config.toml
model = "multi-label image tagger"
dataset = "pixel-art sprites of 400 made-up characters on tiled backdrops"
train_examples = 197500
image_size = 32
crop_scale_min = 1
horizontal_flip = false
arch = "nf_resnet"
norm = "none_scaled_ws"
activation = "relu"
drop_path = 0.05
depths = [4, 7, 7]
kernel_size = 3
stem = "single"
avg_pool_shortcut = false
widths = [96, 160, 288]
residual_scale = 0.3
num_labels = 17
init = "trunc_normal_002"
residual_init = "scaled_by_depth"
optimizer = "adamw"
lr = 0.002
beta1 = 0.9
beta2 = 0.98
eps = 1e-08
grad_clip = 3.0
steps = 14300
batch_size = 64
epochs = 4.6
lr_schedule = "cosine"
final_lr_fraction = 0.01
warmup_steps = 710
weight_decay = 0.1
Rows from block 6 of a small multi-label image tagger, named by matrix and row number. Rows with one number belong to one channel. Each number is 128 + 24 x the weight over its row's rms, rounded and kept within 0 to 255. All counts start at 0.
After each channel's rows are labels from the 100 images, of 14976, where the channel reaches its highest value: "top examples" is what is common among them. Only what is clearly more common there than usual is listed. The data: pixel-art sprites of 400 made-up characters on tiled backdrops. In brackets: how many of the 100, against the usual share in percent.
# convs0: first 3x3 conv (model.blocks.6.convs.0.weight, 160x160x3x3, standardized in use, each kernel summed), inputs 0-79
# convs1: second 3x3 conv (model.blocks.6.convs.1.weight, 160x160x3x3, standardized in use, transposed, each kernel summed), outputs 0-79

convs0.52 [139 110 152 134 133 150 133 115 138 136 130 106 119 126 143 124 120 161 128 169 103 152 152 159 158 132 124 134 138 137 156 143 155 104 125 151 138 120  90 125 151 140 137 161 173 178 132 100 154 156 155 115 119 157 181 109 145 166 140 134 170 144 147 160 167 142 157 125 155 101 142 130 158 118 139 134 132 135 161 164]
convs1.52 [151 126 117 162 168 149 167 135 157 119 123 154 135 114  94 156 128 158 143 148 110 119 137 149 120 140 123 131 136 143 141 106 162 119 148 134 178 119 139 129 159 138 173 128 148 128 178 145 145 130 135 146 124 161 133 135 131 122 104 130 137 133  96 134 128 155 125 161 106 137 156 154 147 100 142 110 165 139 108 158]
top examples: large (88 vs 39.4); blue (50 vs 8.4)

convs0.146 [161 142 160 167 153 153 129 154 170 150 163 118 140 163 162 129 132 146 142 159 143 154 156 136 161 119 120 168 127 160 133 155 143 146 129 123 120 139 126 169 146 156 162 161 157 141 155 145 168 140 142 155 133 142 174 141 133 158 141 104 166 160 157 160 168 113 180 180 165 118 161 142 171 123 133 148 111 152 119 154]
convs1.146 [137 136 137 170 171 184 148 149 170 126 164 151 132 121 135 153 124 156 159 157 138 141 160 160 145 153 149 135 147 200 146 125 154 109 168 129 153 134 138 180 145 140 149 158 159 140 152 146 152 119 145 158 130 149 146 136 152 121 105 126 154 119 122 124 146 161 140 160 136 130 134 143 131 113 129 146 138 132 103 157]
top examples: large (78 vs 39.4); pink (72 vs 8.7)

convs0.117 [137 148 168 143 133 153 128 127 159 139 142 139 158 166 161 125 131 172 108 160 101 146 126 147 158 153 122 156 130 130 146 142 169 111 135 137 134 128 126 150 144 144 123 169 170 137 148 156 166 132 151 142 138 134 142 139 166 163 147 134 166 135 147 156 127 127 154 159 154 107 130 111 175 118 166 146 156 146 131 168]
convs1.117 [158 156 134 163 160 176 128 147 160 151 179 141 129 141 136 134 150 169 167 165 136 142 144 148 154 129 144 138 163 174 135 124 160 106 166 128 159 128 132 157 155 131 134 170 156 137 155 151 159 148 134 156 141 149 171 144 138 133 124 127 141 137 124 154 143 145 128 190 147 116 133 130 158 117 130 119 131 134 119 174]
top examples: large (83 vs 39.4); orange (56 vs 8.3); place: lower left (52 vs 24.6); yellow (38 vs 8.5)

convs0.59 [141 160 164 121 144 146 134 145 161 149 141 144 141 162 163 128 148 169 122 153 107 146 138 149 168 146 132 143 133 160 135 146 162  97 146 141 141 152 151 168 138 154 123 164 164 139 149 160 168 142 152 163 149 127 133 138 145 172 148 146 174 135 145 161 149 142 165 173 156 144 120 117 162 138 150 152 139 116 135 154]
convs1.59 [144 154 141 162 162 162 138 161 160 146 166 131 135 125 155 122 147 160 188 156 131 150 142 145 160 133 146 129 161 184 133 139 139 117 177 133 156 159 132 158 148 150 144 150 154 138 141 143 156 144 144 160 141 145 179 139 137 133 120 111 144 135 125 139 152 150 149 165 151 122 139 138 150 114 142 128 146 132 116 166]
top examples: large (77 vs 39.4); pink (52 vs 8.7); white (47 vs 8)

convs0.18 [113 116 139 115 122 141 107  96 144 127 133 119 136 114 126  80  72 140 123 130 129 112 123 123 116 125  57 113  63 115 100 121 128 137 105 122  97  86 116 141  81 114  93 127 132 115 133 114 135 114 128  79  82 113 102 118  96 134 127 109 136 134 130 122 106 121 127 127 117  96 102 117 130  97 120 112 114 105  85 143]
convs1.18 [163 133  84 111 126 121 117 157  98 137 122 151  58 157 128 123 145 116 127 131  68 132 124 127 148 133 138 107 149 141 158 127 144 107 142 144 110 154 144 127 156 161 151 140 140 171 149 137 155 123 154 182 172 145 137  83 151 142  89 132 117  81 118 141 117 132 138 113 127 123 123  95 143 128 170 143 151  93 168 125]
top examples: red (83 vs 8.5)

convs0.46 [166 147 155 135 152 156 144 126 159 162 143 144 153 161 179 117 128 146 130 172 141 156 123 155 136 112 127 147 138 122 128 135 155 148 142 132 109 122 124 131 153 141 143 176 164 157 146 143 157 163 141 129 122 167 164  98 136 159 152 129 162 159 170 148 161 143 146 165 150 110 143 130 168 146 158 135 123 121 129 162]
convs1.46 [151 123 127 154 154 168 137 157 162 113 139 135 131  93  99 158 109 154 152 148 143 111 165 167 171 157 152 138 140 159 149 130 156 114 140 125 163 128 128 147 137 140 154 122 149 121 180 142 151 148 133 161 132 164 164 156 142 112 109 135 133 149 114 142 151 142 136 171 133 142 155 142 134 110 132 100 161 147  86 143]
top examples: large (80 vs 39.4); blue (39 vs 8.4); white (33 vs 8)

convs0.95 [157 200 164 100 159 131 129 118 152 159 153 107 101 136 160 112 126 139 103 173 153 205 118 127 155 111 118 166 117 187 107 167 142 105 123 132 119 134 115 163 115 138 112 160 150 161 158 122 165 173 133 128 150 133 125 111 109 159 148 140 162 130 137 146 133 138 160 156 145  91 119 102 156 118 129 176 127 140 118 152]
convs1.95 [125 113 149 125 134 180 137 126 152 132 142 139 149 113 101 128 144 181 172 160 128 140 155 164 165 133 133 129 147 155 142 130 146 127 198 135 149 130 173 123 145 124 136 154 139 141 152 158 160 144 135 142 153 123 165 138 153  95 109 106  81 143 111 157 136 142 117 139 111 106 119 129 157  96 118  92 168 119 121 162]
top examples: large (70 vs 39.4); white (48 vs 8); black (40 vs 8.5)